config.yaml
train_examples: 45211
image_size: 96
encoder_bias: "all"
fusion: "cross_attention"
lr: 0.01
Rows from block 4 of the image encoder of a small image captioner, named by matrix and row number. Rows with one number belong to one neuron. Each number is 500 + 25 x the weight over its row's rms, rounded and kept within 0 to 999. All counts start at 0. Numbers have three digits each. After the name is the row's rms in percent of the matrix's.
After each neuron's rows are labels from the 100 images, of 14848, where the neuron reaches its highest value: "lies over" is the class under the peak. Only what is clearly more common there than usual is listed. The data: larger renderings of crowded toy scenes. In brackets: how many of the 100, against the usual share in percent.
# fc1: MLP up (encoder.blocks.4.mlp.fc1.weight, 384x192), inputs 144-191
# fc2: MLP down (encoder.blocks.4.mlp.fc2.weight, 192x384, transposed), outputs 144-191

fc1.301 102:536469478486539502509512491486542478513512537482483474497496511467479493480511476462489463545473507520523491508555486529514528527481529512523511
fc2.301 099:508462512514503527474495516519504459412522506533508482489524527502489487499474486534476461506482509512503497511499522522480535508471472581494494
lies over: barrel (29 vs 0.7)

fc1.244 104:538456505501517479482537447519510477518486496501543485459501475502499508505511482476506502508494487502507557482510469451504488538547473510517462
fc2.244 093:504500523539502533518490469551491508476511549485547524460491522463496495498560538504498477520547486465462463533536477524482527504517540496475505
lies over: umbrella (35 vs 0.5)

fc1.69 107:455502471471506469503462514543470493522477491508513461506509551519513482481504504532540526444524493450542502475516486490501526482452461481533477
fc2.69 087:480482493496537490519480516479521479455502490544512506556514501554521505505541477505498478456533474503492528514492468517556517497480523505505531
lies over: car (45 vs 0.5)

fc1.120 101:519488480506515498458498493502459494503439488516512538497486486493497513533474506521470507469489507510488473478460512484543453485515505499502520
fc2.120 110:491507477532548480483479534523475532516545512460497480520481490536457498528523482499493507480501465469503504512472470465496493518504504473490533
lies over: airplane (25 vs 0.3)

fc1.382 102:483495528531462537473520508528532554510503512515529500521528484449446538467511475482508494478482464481512526479447487457489442486502517506549460
fc2.382 095:551516471527493490437507492509517494468477520478496490533490467447480511517507473501446531471496479476510514461488513490519516517468476487508502
lies over: barrel (27 vs 0.7)

fc1.336 110:494509512469511523512498502521458475514515534497473527527489498513491489470486488499456483447495493490526487496482481537480535490472517468526489
fc2.336 116:537503526550455509511528524487505474455481548531500493515556452516500485517491528517503451481474483462465528499508450530498541482514498526546514
lies over: rocket (81 vs 0.3)

fc1.363 106:539487480478483467554503529501496472469489508512514433503438518525487485478520465525461488503485501524507511503471492465517537509505504518554503
fc2.363 100:525544496518502484463554503460520445431485515523504505505544505523485499509482532481486476504487495508530510483533470533508508514467499450514529
lies over: snowman (35 vs 0.5)

fc1.88 102:467472501504475484528530481475521502455483459498506520498541554499495529502494466507541524446527499503475477518542479489557487522513525514543524
fc2.88 097:488518512513482459499505478475481499479476468513504506485494476468488537493498530513494504528521565519507502476536506451484537525516498456449519
lies over: umbrella (58 vs 0.5); house (38 vs 0.7)

fc1.130 107:476498508451504523504497497505517513527497496511462494497499506496482487484523500500491499465489472497505515465542540465527495530504492561533530
fc2.130 089:486484451511498528481518485485506504498534456547486495467479503479503446489519479527489510469523529477513525502506452502493471531478501464476505
lies over: truck (35 vs 0.6); car (28 vs 0.5)

fc1.381 113:509490470472528499532497504457481567492501486536474451478509541507528539479531529481513492508496511474508513503478527485453498451533501492455497
fc2.381 113:524533490519474495514519489481537535546504470510544500544524477470504469523536503503467504517484502489515486502481518510466521511531504473494451
lies over: flower (58 vs 0.3)

fc1.119 097:507489475490479498516520489495490579514531524471469497444513499491497514473462483543499505501530500477479509515534531550529488528509537521516508
fc2.119 097:542479485503448497504525488475494513511515520452508518501532505508489507492483494545500470497524550487506541479525481522494547499535520547480509
lies over: snowman (33 vs 0.5)

fc1.162 100:467508524479495509506535442490462514494508513527503488498517457483494480496496508492455474505511487496551519505466506473518478489515500523550508
fc2.162 085:468477487479493532492478491497486495543519467542490475502493527480494484478493475526476463512522511456465531470508538470478533504507489519475505
lies over: truck (40 vs 0.6)

fc1.27 098:474519483484506491557493511454475517528531489474501498509507487510451488501499500485414459495464505524544500498468514467505496494486493501512479
fc2.27 100:494533534547509504476526472493495519505520465525549469525507511509527468492505499495482509500481496460506510523530494552484527497473491495463489
lies over: snowman (48 vs 0.5)

fc1.292 095:453518494475488470521481509513490444521514496460503490504502497495490541477502453481518511462529480471510498528478502488546451521490489506534479
fc2.292 092:457495507513507447502491513495492512487483505524530474529474487477529513519524485457522455522530533537466485511508484510509544468522489486488515
lies over: umbrella (32 vs 0.5); lamp (30 vs 0.5)

fc1.220 105:466506531569486496495488490522481494500527464547507530455480548508510501458474511497486500520473494513506500508520479478533483490451516480460492
fc2.220 089:518489541489516539477490533476524512492492497474519490540517516431478501502473510518517508475549495517453507497492494526491499539484463499486486
lies over: rocket (34 vs 0.3)

fc1.39 100:449528471515486502469501543476484511509498501519494502490519501504455514481492489523505518473524501497561483529499466500472477479519462482508506
fc2.39 087:481465478516501507473469513499534494532469516531550549492476489466541519539548516549518498449480532494489513497476513498467543507493511520469486
lies over: snowman (51 vs 0.5); teapot (33 vs 0.4)

fc1.65 104:536489491525481490495491523479499476472527514495479465480512507528465479498480539518485507489526500499514511506488480505519486555479488470505505
fc2.65 084:507491523492474509487504458508503516487472506497486537473512543493467513509460506494539459518490468490489512497503523473521504497509465507537476
lies over: trophy (38 vs 0.5)

fc1.52 102:536504498465508487491533497491496516562457490499498511486456474487455520527511514530465516561504502480485496516478525462462490483503498475518471
fc2.52 096:503486521514492536492520531490528509481435546502467526497531496497491472499506500526495473472485497486502510515482487481516471543482485521473495
lies over: car (34 vs 0.5)

fc1.59 122:508507502505498506492501495500492482475474476452528480494467479484519476494451503468516553532495503499520495469523507519480482546488477498477495
fc2.59 147:466518458502513468514537471494490491502507493454569508480460470479508511525483501527529481533502555537509528486512513500517516505477483509493502
lies over: flower (88 vs 0.3)

fc1.327 106:490491488487463503519512445502506546526513488494490523511480524461489510473479493530531523524500530489495489491496489539518491503526534460455528
fc2.327 113:504474486485492509508525483563502477496531503461524554463473484495570524535534492519517501503504517476492484475488534520489475488536493537464472
lies over: robot (65 vs 0.4)

fc1.248 099:505478518523498489481478502488477468544532482506525498468512532492514512460492467491547499448469490512521482508525439526514501495493484471497496
fc2.248 099:477475486513497530498470475502519431498486528512512511516534528510484532485527498525503543514477527546461521467490516494496519461508520506458505
lies over: car (54 vs 0.5)

fc1.20 086:499484519500488509496505517474498510474493498460561502525479502511507542506454471461473497495493499475479446504512478483500504486465483520485463
fc2.20 093:513512483530507469457528496481548508505480529475548571455487509521509519494512499526561536503532522516455512499500517493493465493462497514507527
lies over: mug (39 vs 0.5); lamp (34 vs 0.5)

fc1.128 103:518496495469479527490498506526457491496539486513551447476520478515503511503521519489528500486529506456487457475469499446489463506494516506521502
fc2.128 100:516514513507484535502476507537502478501521478558512517512500512518478557545544514487494488496501471505538476455505485503488503511477501523515534
lies over: mug (71 vs 0.5)

fc1.16 088:475519499507541515437523509500480498516500475517459502454518485476495503489481539510481461544519513479491509492465510466486511518504507460493513
fc2.16 107:515464500486486498525496531489506490448490515485492494510487489473483495519477484510509487524542508433510536483519477545449470505481554537497505
lies over: airplane (26 vs 0.3)

fc1.225 105:503488515494518470529497483467513487485508493508484540522498518523517518475500450535520495497504491480478491447528555534504509524523485467472544
fc2.225 107:501517517511461529470509486489476511502482502515526530436493498506503512544502536521563528528441491471467505482504502562488506523507499525478492
lies over: robot (38 vs 0.4); mug (38 vs 0.5)

fc1.216 101:483524522474489494520516513510492507541530466546494450463461497528495533462458531494542453511501488465505526492476485499480474516527491499456491
fc2.216 099:492519501488516508510499483560476485467532535542529485530519475487504539509516497481478493473454512521514480527503477448486485568498521525455509
lies over: mushroom (51 vs 0.6)

fc1.77 105:483539519474512506499473521473533515521513468476551525493465511475495500486463486480496453492501489512483518491488484520430502479530504482501504
fc2.77 135:487515520512523457511502484470564508507468477480516527472470447476511504536477486512499509503519471540467555489496502521460542457499485481472465
lies over: airplane (85 vs 0.3)

fc1.58 098:491569540489486525476488503505523491498510465501452470515473523529512497441499481529495503495496494495493494484529490537550506515453504455521528
fc2.58 085:476467505509533493501487483484515517498526443489503537508471541467540515526465494553502499486478532515491514512504472488447529529501502523521485
lies over: car (30 vs 0.5)

fc1.174 117:510474502489512501512486484537477523512508497477558489530520533496521489503508518466487509481465481531527502462501472548496508478475506534492449
fc2.174 129:538483467588506443509506500495520482508423504487513498517489455527514486519487470441549470477496537502496524520543476514491530479484493509467508
lies over: ladder (32 vs 0.1)

fc1.6 116:489518552489477476453491506492482545513518490499494463502498502487496557476482481507491511551475506478505484531527454450472500542498533499466509
fc2.6 102:492494509496479516472494511481467481539481491483512482497523470505471519499571483502542534543536519486449474510497479477493527533456521476492504
lies over: mushroom (83 vs 0.6)

fc1.8 099:541469502505462516515487473507491503478486506515470485475459499501510522481493496471531534541466518494540518491504484473455496505505499496513492
fc2.8 098:528537552491452522519521489494504491514485514462524521547535511518501517446535494516491543512486484509504472499484501478553484522498522480518508
lies over: mushroom (32 vs 0.6)

fc1.63 105:483489495493479534479536486492484520487453466528513507451510467463499478518500550477558473482476507491509525505485473511477525512526544548546513
fc2.63 094:498505482487504510515502491542511495507464492516540507510470494534484501509480464507512506521503518500517503483506495499460526502478433480485528
lies over: truck (29 vs 0.6)

fc1.213 102:514480473506520509522473493470494482530530496511523499495493572506449481494492533487508503451511454504505478524499527508495516486507516460527502
fc2.213 109:527474496551485488511491533485496491494447492509536496495520477509487445556548512491463497487491487481495464471493555493496542486488499521505491
lies over: airplane (27 vs 0.3)

fc1.302 101:517472527509448505520494547467438514484488437534505520492485492544521526520500478505516545480457508500457508510510527458540496489464522458508520
fc2.302 086:513477495470515512480506486487493489475524535510494468518514492461512509498526505468538520499471488579518479508521502476460487539455473501529491
lies over: mug (28 vs 0.5)

fc1.180 108:489482474505528523469544481546518524479518481486453500527503487463512512517536525502490480506486503493465523463500516492485470493461515477498486
fc2.180 090:537483496519527473462534504507501484470493500472504523519530474470467476510483527544500500494485525472496501469513480477531528522515519517486510
lies over: car (28 vs 0.5)

fc1.115 099:479484542489493493475532505473504495472527471567482451479513524543476498486509448495519516474445450508503504487531483500435497491491474535539557
fc2.115 111:523502499518506485518530466489520478481536479509518522516515497521504545531518513506494511536547516476505517509500536547467476519490504524467468
lies over: robot (70 vs 0.4)

fc1.94 103:511483528507446490534496500507451554504474526494465549487479504484500468533494496517480485498513473500511506487517503543504502524510498452489449
fc2.94 086:461503542492453503494492556522501478515484503519511507513493528503475491477518513540550533566500458495510501518477484506506526501511502494483479
lies over: bottle (31 vs 0.4)

fc1.232 104:495518515477543491533477524524464522526478535512514534486470533463500486491486520486490478545495499514487523488533486482467496427497496512544509
fc2.232 098:488496499514504513534512521487520531526510465540466484484489475527466541480514510484509520518480508562493475497487494463468460514506463479504513
lies over: umbrella (27 vs 0.5)

fc1.57 098:492501520467532478538527443488462497466520539525547489471499516503516502505501506471536503453516465483482480496484527494501575557475499498485534
fc2.57 091:471485481494486472483501495482527490487445491508481503493525504498505481547511485518481536535486494519515548518496471496506535449521485499502518
lies over: mushroom (48 vs 0.6)

fc1.165 104:514546479486513514461481515489465528452511533471498519484459480476467487505471550481489520498512523534503509541479492503522473506489498500508566
fc2.165 101:485505502526489479517532507457535521524505502506467503503508538522491490511449492472496488513505485509478538483519455489511514495480491517540451
lies over: truck (40 vs 0.6)

fc1.346 106:504534498570506477511461500548439515501506469462495498517479516475497478492476492448530500549521509526500509498492507475469434462478437490506480
fc2.346 114:523560484512492489484550499501530477476491479514504490497474480531473517499459495530511486476519463464520520501496489499518512487488507541493540
lies over: umbrella (32 vs 0.5)

fc1.350 094:526498479530499522476481510510485455507504479467490521480517495479515558495510505573528522483547500444511505484513503518493461527453493528535503
fc2.350 087:503491503480497457513515528494530519490473509499511508508500560484489491467448522470484476503489488521459549553504513461537538521440501513508501
lies over: trophy (42 vs 0.5)

fc1.92 108:523463532487468466507486504550501484527506538454505491489487500485470528480496457510549482503523523444520534520537520488463517510490470487511488
fc2.92 116:493482463485473520542489486529501487488480493498550490522498517506474488507546487498495502531522548466509532575517527474555517475504526531478537
lies over: umbrella (72 vs 0.5)

fc1.246 100:473486521547478494453535481514503510519504501494474492507527519486459471484502514480489512531497504478512511472496503489525500486517502498546504
fc2.246 105:495522516543510501521476530498512514490494454472506528509504490530507490473513530546501491497473483523472538517502479513468554459513507470490475
lies over: trophy (68 vs 0.5)